{"model": "image captioner", "dataset": "dead-leaves pictures: piles of overlapping shapes", "train_examples": 145000, "image_size": 64, "crop_scale_min": 1, "horizontal_flip": true, "tokenizer": "char", "vocab_size": 29, "encoder_arch": "convformer", "encoder_norm": "layernorm", "encoder_norm_position": "pre", "encoder_activation": "gelu", "encoder_mlp_ratio": 4, "encoder_parallel_block": false, "encoder_inner_norm": false, "encoder_moe": "expert_choice", "encoder_num_experts": 4, "encoder_moe_every": 2, "encoder_expert_mlp_ratio": 0.5, "encoder_experts_per_token": 2, "encoder_shared_expert": false, "encoder_patch_size": [4, 4], "encoder_conv_stem": false, "encoder_depths": [3, 6, 3], "encoder_widths": [80, 160, 320], "encoder_kernel_size": 5, "fusion": "cross_attention", "decoder_width": 256, "decoder_layers": 12, "decoder_norm": "layernorm", "decoder_norm_position": "pre", "decoder_activation": "squared_relu", "decoder_mlp_ratio": 4, "decoder_head_dim": 64, "decoder_fused_qkv": false, "decoder_bias": "all", "decoder_qk_norm": true, "decoder_parallel_block": false, "decoder_inner_norm": false, "decoder_positions": "learned", "decoder_cross_attention_every": 1, "decoder_tie_embeddings": true, "residual_init": "none", "optimizer": "adamw", "lr": 0.00083, "beta1": 0.9, "beta2": 0.98, "eps": 1e-10, "grad_clip": 3.0, "steps": 6400, "batch_size": 64, "epochs": 2.8, "lr_schedule": "wsd_sqrt", "decay_fraction": 0.3, "final_lr_fraction": 0, "warmup_steps": 120, "weight_decay": 0.2}
Rows from block 2 of the text decoder of a small image captioner, named by matrix and row number. Rows with one number belong to one neuron. Each number is 128 + 32 x the weight over its row's rms, rounded and kept within 0 to 255. All counts start at 0. After the name is the row's rms in percent of the matrix's.
After each neuron's rows are labels from the 100 texts, of 14976, where the neuron reaches its highest value: "tokens" is the input token at the peak. Only what is clearly more common there than usual is listed. The data: dead-leaves pictures: piles of overlapping shapes.
# fc1: MLP up (decoder.blocks.2.mlp.fc1.weight, 1024x256), inputs 0-127
# fc2: MLP down (decoder.blocks.2.mlp.fc2.weight, 256x1024, transposed), outputs 0-127

fc1.521 089 [ 97 155  92 137 152 161 103 164 160  89 128 143 176 131 153 118 142 118 148 118  57  93  83  95 118 122 134  65 149 138 110 130 155  75 112 179 178 131 115 162 120 145 115 162  93 114 134  87 103  73 133  66 144  65 120 121  99 124 114 157  99 173 109  95 110 158 135  98  95  94  99  72  72 149 135 126 185 166 176  89 149 129  77  93 150 140 133 130  84  93 119 118 160 140 124  92  89 102 134 126 159 123 105 136  92 133 136  90  73 170 128 141  80  97  99 163 164 104 119 146 121 144 119 117 141 146 141 180]
fc2.521 076 [121 152 124 135  93 144 129 115  98 104 114 164 117 115  86 142 119 161 114  88 132 118 141 190 179 167  94 132  49 103 140 103 108 149 148  99 117 119 154 123 110 169 147  71 197 201  89 146 138 125 107  91 158 190 120  99 113 135 108 125 148 142 209 154  91 121 148 159 130 145  83 103 133 168 102 108  76 161 109 106 124 136 120 103 126  90 128  75  79 169 176 124 153 131 189 166 130 171 153 177 149 124 148  89 152 166  69 115 128 136  84 147 150 110 152 148 140 121 118 129 105  68 185  98 118 161 161 131]
tokens: "l"; "m"; "v"

fc1.182 101 [107 103 103 107 177 104 135 157  17 150 142 115  65 111 139 195 121 157 181 103 152 112 162 146 134 163 137  33 189 131 187 148 160 168  98 151  75 160 124 109  94 186  82 138 115 156 134 124 168 113 171  98 181 128  67 155 143 168 164  98 112 109 156 156 178 120 174 127 156  81 120 168  47 181 124 144 105 167 131 160 147 117 169  76 111 118  94 154 136  88 109 106 107 141  85 134 133 118 139 110 143 152 130 118 153 141 117  80 175 158 121 138  71 147 135  80 181 161 114 115 136 146 128 130 134 139 164  90]
fc2.182 109 [148 110 126 152 167  80 135 145  98 104 128  99 122 120 120 149 130 154 162 149 108 117 150 168  69 119 199 124 177 108  69 186 126 131 154 156 161 139  93 182 156 145 127 131 112 202 172 125 101 144 153 143 123 108 108  94 146  95 148 180 110  67 106 145 142 147 172  78 141  81 111 112 158 181 138 101  97 114 127 117  90 130  59  71 108 131 104 150 137  86 142 117 109  98 118 120 109 154  90 117  58  92 115 165 200 131 148  90 147  91  89  93 102 124 149 113 110 152 138 126 142  94 139 125  76 120 169 162]
tokens: "l"

fc1.681 089 [124  69 108  90  93 134 119 139 101  97 105  73 105 122 189  93 112 109 108 141  75 150 111  81 143 141 115 113 190 107 146 130  81 130 141 154 137 122 155 151 141 179 131 149 133 126  99 160 127  56 187  84 181 127 116 150 131 139 110 154 108 143 102  91 159 154 130 136 134 108 102 164  37 121 124 142 143 195 129  96 171 154 100 124 136 117 104 151 145 114 166  89 107 159  99 166 153 132  79 144 118 155 103 158 131 118 151 115 130 105 159 115  82 107 121 166 198 124 159 114 178 139 139 101 108 130 139 193]
fc2.681 090 [129 178  91 149 109 135 119 144 122 133 123 160  74 109 143 152 102 119 124 128 145  93 139 117 106 130 129 136 158 136 125 133 143 148  97 141 186 169 148  82 137 174 138 124 111 167 106 129 138 195 132 181 113  85 147  88 151 169 158 169 125  77 135 188 142 201 194 193 119 114 114  68 122 153  57  91 175  88 118 141  69 105 164 112 100 167 174 157 142  96 136 112 128  64 142  94 111 108 115  71 143  96 153 133 106 156 150 147 156 103 142 110 129 155  50  89 109 119 104 177  96 156 114 166 128 133 160 131]
tokens: "e"; "g"; "o"

fc1.227 092 [160 115 100 119 166 156  93 172 112 124 157  85 187 134 139 137 139 147  64 120 155 125 135 134 141  93 162 134 174 145 120 177  69  92 153 167  87 141 201 101  85 149 116 142 123 147 127 103 184 133 147 132 200 140  69 170 176 192 169 107 103 118 118 110  87  61 107 129  73  78 113 154 138 156 149 108 174 113 109  99 168 129 104 142 153 195 120 119 165 138 120  93 144 177  38 165 136 119  75 159 118 168 122 119  72 132  49 106 107 141 142 106 148 154  71 140 128 115 152  77 163  94  69  98 138 149  89 163]
fc2.227 106 [177 159  92 157  53 155 117 131 141  84 166 107 108 150 171 126 179  98 142 135 123  95 117 107 190 112 153 104  98 113 103 117 125  70 117  83 166 189 105  84 154 130 176  40 125  86 118  84 148 137 101 157 123  86 125 131 151 121 126 130 137 119 156 154 147 144 126 198 105  84  88 119 155 105  99 161  90 127 150  65 133 105 120 199 127 171 124 144 135 121 135  50 135 134 117 121 212 120 132 136 144 108  87 149  53 104 107 161 175 145 108 122 124 175 180 143 127 135 109 105 138 108  89  97 121 117  78 105]
tokens: "e"

fc1.320 105 [ 56 110 102 107 163 155 176 163 100 100 106  98 156 134 137 168 160 131 203 151  91  97 105 118 114 157  98 115 103 112 195 157 175 112 154 115 134 165 144 142 149 128 190 142 137  90 113 100 155 112 161 102 177 168 148 109  79 113 105 166 130 188 110  81 122 159 106 123 133 152 173 139  47 114 160 143 138 142 153 161 144  93 153 116 155 115  82 198 156 135  75 109 136 159 124 146 135  96 125 128 154 113  83 144  64 126 178 194  84  96 212 140  95 149 134 127 205 156 147  93 145 156 167 157 195 135  88 110]
fc2.320 091 [135 133 121 140 180 160  95  99 120 168 137  81 138  25 135 135  82 109 134 107  92 164 168 157 106 151 169  92 160 181 106 120 156  99 125 207 208 179 169 142 114 143 110 119  90 107 155 103 100 104 168 111 128  67 148 127 191 120 101 183 139 106 158 131 112 163 121 138 104 153 150 103 142 139  78 180 118  49 106 172 154  83 136 146 158 142 129 140 125 107 133  76  51 120 136 108  63 114 106 144 139 137  93 183 134 150 182 110 111 113 138 101 115 128 165  87 148 104 148  90 109 102 132 134 163 108 153  90]
tokens: "l"

fc1.373 096 [ 69 148 112 132 157 113 151 133 184 138 109 107 109 123 150 117 103 135 151 107 114 111 133  84 108 149 114 102 131 117 133 129 182 129 156 141 124 167 132  96 125 165 163 141 115 143 131 103 149 113 114  98 191  89 173 138  86 143  91 117 148 137 149  96 132 121 119 151 101 109 121  80  64 111 166 131 122 117 146 188 149  88 156 138 218 113  79 194 131  97  99 111 130 158 140 170 114 120  58 208 135 173  77 151 117 132 123 131  73  90 195 161  80 130  90 135 190 109 154 108  64  95 154 129 197 140  99 113]
fc2.373 095 [174 121 139 130 101 126 160 188 132 126  60 133 148 149 137 135 141 124 125  96  99 134 149 175 107 155 134 179  70 118 111  92 154 133 108 127 159 168 155 162 145  90 138 150  96 158  76 137  96 128  98  94 103 119 111  60  53 105 183  77 115 118 103 144  92 111 217 108 100 157 159  85 173  98  81  58 119  99  90  74  96 137 153 133  94 104 115  85 149 162 149 101 104 140 190 138 112 154 144 123 139 138 171  83 179 150 153 160 137 118 126 150 130  87 177 127 125 120 121 102 113 128 134 157  84  93 125  96]
tokens: "l"

fc1.722 102 [123 122 138 128 134 141 167 168  90 141 175  82 148 114 153 145 138 104 196 139 128 107  99 161 121 144 141  37 192 107 186 171 122 134 119 125 115 102 133 118 127 186 141 154 134  78 119  88 136 124 136 122 179  84 148 184 129 140  91 138 123 178 123 137  90 187  73 134 140 103 156 142 100 175 111 111 122 140 165  82 119  79 142 152 110 140 109 175 102 105  78 104 130 136 125  81 150 110 134 117 157 117  70 165  41 133 153  73 129 115 145 186  84 139 130 113 139 117  89 134 121 123 125  89 182 136 165 158]
fc2.722 103 [183  99 180 106  56 124  93 147 153  75 193 128 112 164 165 112 159 140 112 113 165 100 116 118 179 107 105 137 139 122  69  77  93 160  99  78 124 136 162  90 172 178 130 149 182 187  69 157 158 151 114 160 140 173 105  95 158 134 126 132 121  97 157 140 144 128 180 172 104 127  57 114 155 154 129 157 148 110 121  40  93  85 138 181  85 133 129 120 160 111 186 152 132 141 118 116 154 128 137 138  97  84 148 161 104 159 131 165 153 171 110  57 159 134 146 206  78 145 156 114 148  94 107  88  67 142 116 164]
tokens: "l"

fc1.426 085 [126 156 112  81 151 111 118 156 120 109  90 139 102 112 151 126 182  91 166 175 105  91 126 161 125 159 115 112 139 149 190 128 127 112 153 143  86 163 106 100 154 166 130 158  72 106 129 115  77 158 138  96 126  61  83 155 171 166 146 146  66 146 139  95 158 161 116 115 109 116 109 140  82 170 133 168 134 131 110 129 167 111 131 163 159 115 124 107 178 101  87 131 119  90  88 156 143  86 101  99 129 107 141 104  63 102 164 100  93  95 162 128 135 210 157 157 170 160 141  90 102 125  76 113 136 137 136 186]
fc2.426 086 [166 146 109  81  91 152 149 101 111 115 115 121  85  88  74 120  76  92 147 132 188 139  94 165 122  92 125 168 136 134  92  98 108 117 140 126 131 114 137 134 190 176 111 122  99 124 125 148 124 162  99 165 157 110 155 125 162 180 136 124 108  99 163  60 124 152 107 120 127 129 137 153 185 156  81 150 108  74  98 149 115 130 136 149  88 138 178  70 126 123 119 171  61 100  93 142 107 131 143 131 153 169  92  85 166 136 192 108 112 158 108 112 141 140 125 111 136  99 182 108 131 141 176 132 137 123 184 134]
tokens: "e"; "o"

fc1.190 101 [ 81  78 134 111 158 150 129 150 103  72 134 101 131  83 200 129 144 113 150 164 104 130 152 145  95 156 163  74 125 173 176 177 157  99 125 174 133 126 174 120 106 114 111 216 109 148 128 136 111  87 144  76 168 152 131 133 111 119 118 158 136 131 116 151 123 128 120 101  91 103 123  99  93 158 116 119 120 125 155 159 162 109 176 111 194 128  50 163 116 104 158 115 146 158 104  82 111 133 139  93 145 167  98 171  94 133 142 134 115 104 146 149  67 112 132 115 124 203 101  94 143 127 119 136 191 157  83 166]
fc2.190 090 [121 151 152 147  39 127 106  98 150 140  87 157 100 124 101 136 154 133 121 105 157 187 146 152 131  64 111 170  88 131 134 103 228 119 123  63 124 154  63 161 101  70 163 147 129 126 141 140 129  99 112 120 103 164 156 115 112 102 105 116 206 125 181 136  94  88 126  96 100 177 122 171 108 108 104 100 127 124 102 117 149 141  57 138 150 150 106  44 167 219 104 144 109 141 147 108 163 179 129 158 169  93  62 130 108 154  79 142 117 158 152 153 105 120 159 145 126 147 124 125 149 138  92 137  76 113 114 129]
tokens: "l"

fc1.760 117 [124 129 148  82 186  98 111 173  50  86  72 113  83 118  98 163 149 145 170 136 157 119 160 101  91 134 115  52 153 105 140 169 153 200 112 165  92 124 133 122  52 198  76 163 108 118 147 114 140  99 179 137 132 110  75 127 148 136 191 108  77  99 176 189 164 116 118  82 146  88 124 124  71 178 133 122 146 167 135 184 133 121 111  91 125 147 103 122 147  87  78 111 119 104 102 134 124 137 120  65 100 145 150 156 140 153  93  42 143  80 115 121  81 158 115 127 148 154 121 127 100 148 140 122 129 123 178 128]
fc2.760 121 [143  87 104 148 194 110 162 135  94  76 107 148 118  96 107 124 136 120 132 105 105 105 142 180  60  73 198 130 200 106  41 166 123  79 151 184 168 138  66 159 147 125 123 135  86 214 166 103  90 113 167 162 125 125 109  89 147 108 127 163 114  83 111 133 167 112 187  88 130  86 114  95 178 166 119 100 115 110 111  93 112 133  80  96  99 133 128 155 135  74 127 111 116 107  96 143 124 150  74  89  52 102 124 145 174 126 140  73 163  97  97  56  92  91 178  90 124 117 149 168 152 139 122 133 101  96 159 186]
tokens: "l"

fc1.163 095 [134 135 172 110 130 155 159 190 125 140 123 119 165  82 109 126 188 106 162 157 124 103 130  92 158 110 133 132 196 170  94 152 116 190 146 151  96 175 156 157 110 156 150 144 107 142 130 124 124 107 166 176 197  82 118 161 111 138 166 127  98 150 101 125  82 110  85 172  90 129 139  83  91 162 120 133 100 100 166 108 143 181 154 117 134 204 116 181 197 106 129 162 127  89 123 162 165  76 120 134 151 122 116 118  30 130 125 150 146 101 155 132 105 165 126 139 142  92 124  92 121 106 103 103 115 187 111 155]
fc2.163 089 [111 124 180 167  85 130 224 102 118 145  86 117 118 110  97  97 153 138 136 116 138 157 117  95 157 104 150 120 141 168 110 149 133 126 156 159 176 154 135 180 139 129 125  37 115 141 106  69 124 125  92 138 143 159 148  79  86 207 162  95  91 120 166 146 128 178  89 104 200 131 174 135 107 145  59  86 102 124  91 154 152 147 182 149 120 110 129  90 144 132 118 103  54 129 129 116 122 110 170  85 118 171  88 145 147 151 129 152 144 115  95  98 127  79 156  72 122  48 119  65  60 179 136 202 115 115 152 159]
tokens: "e"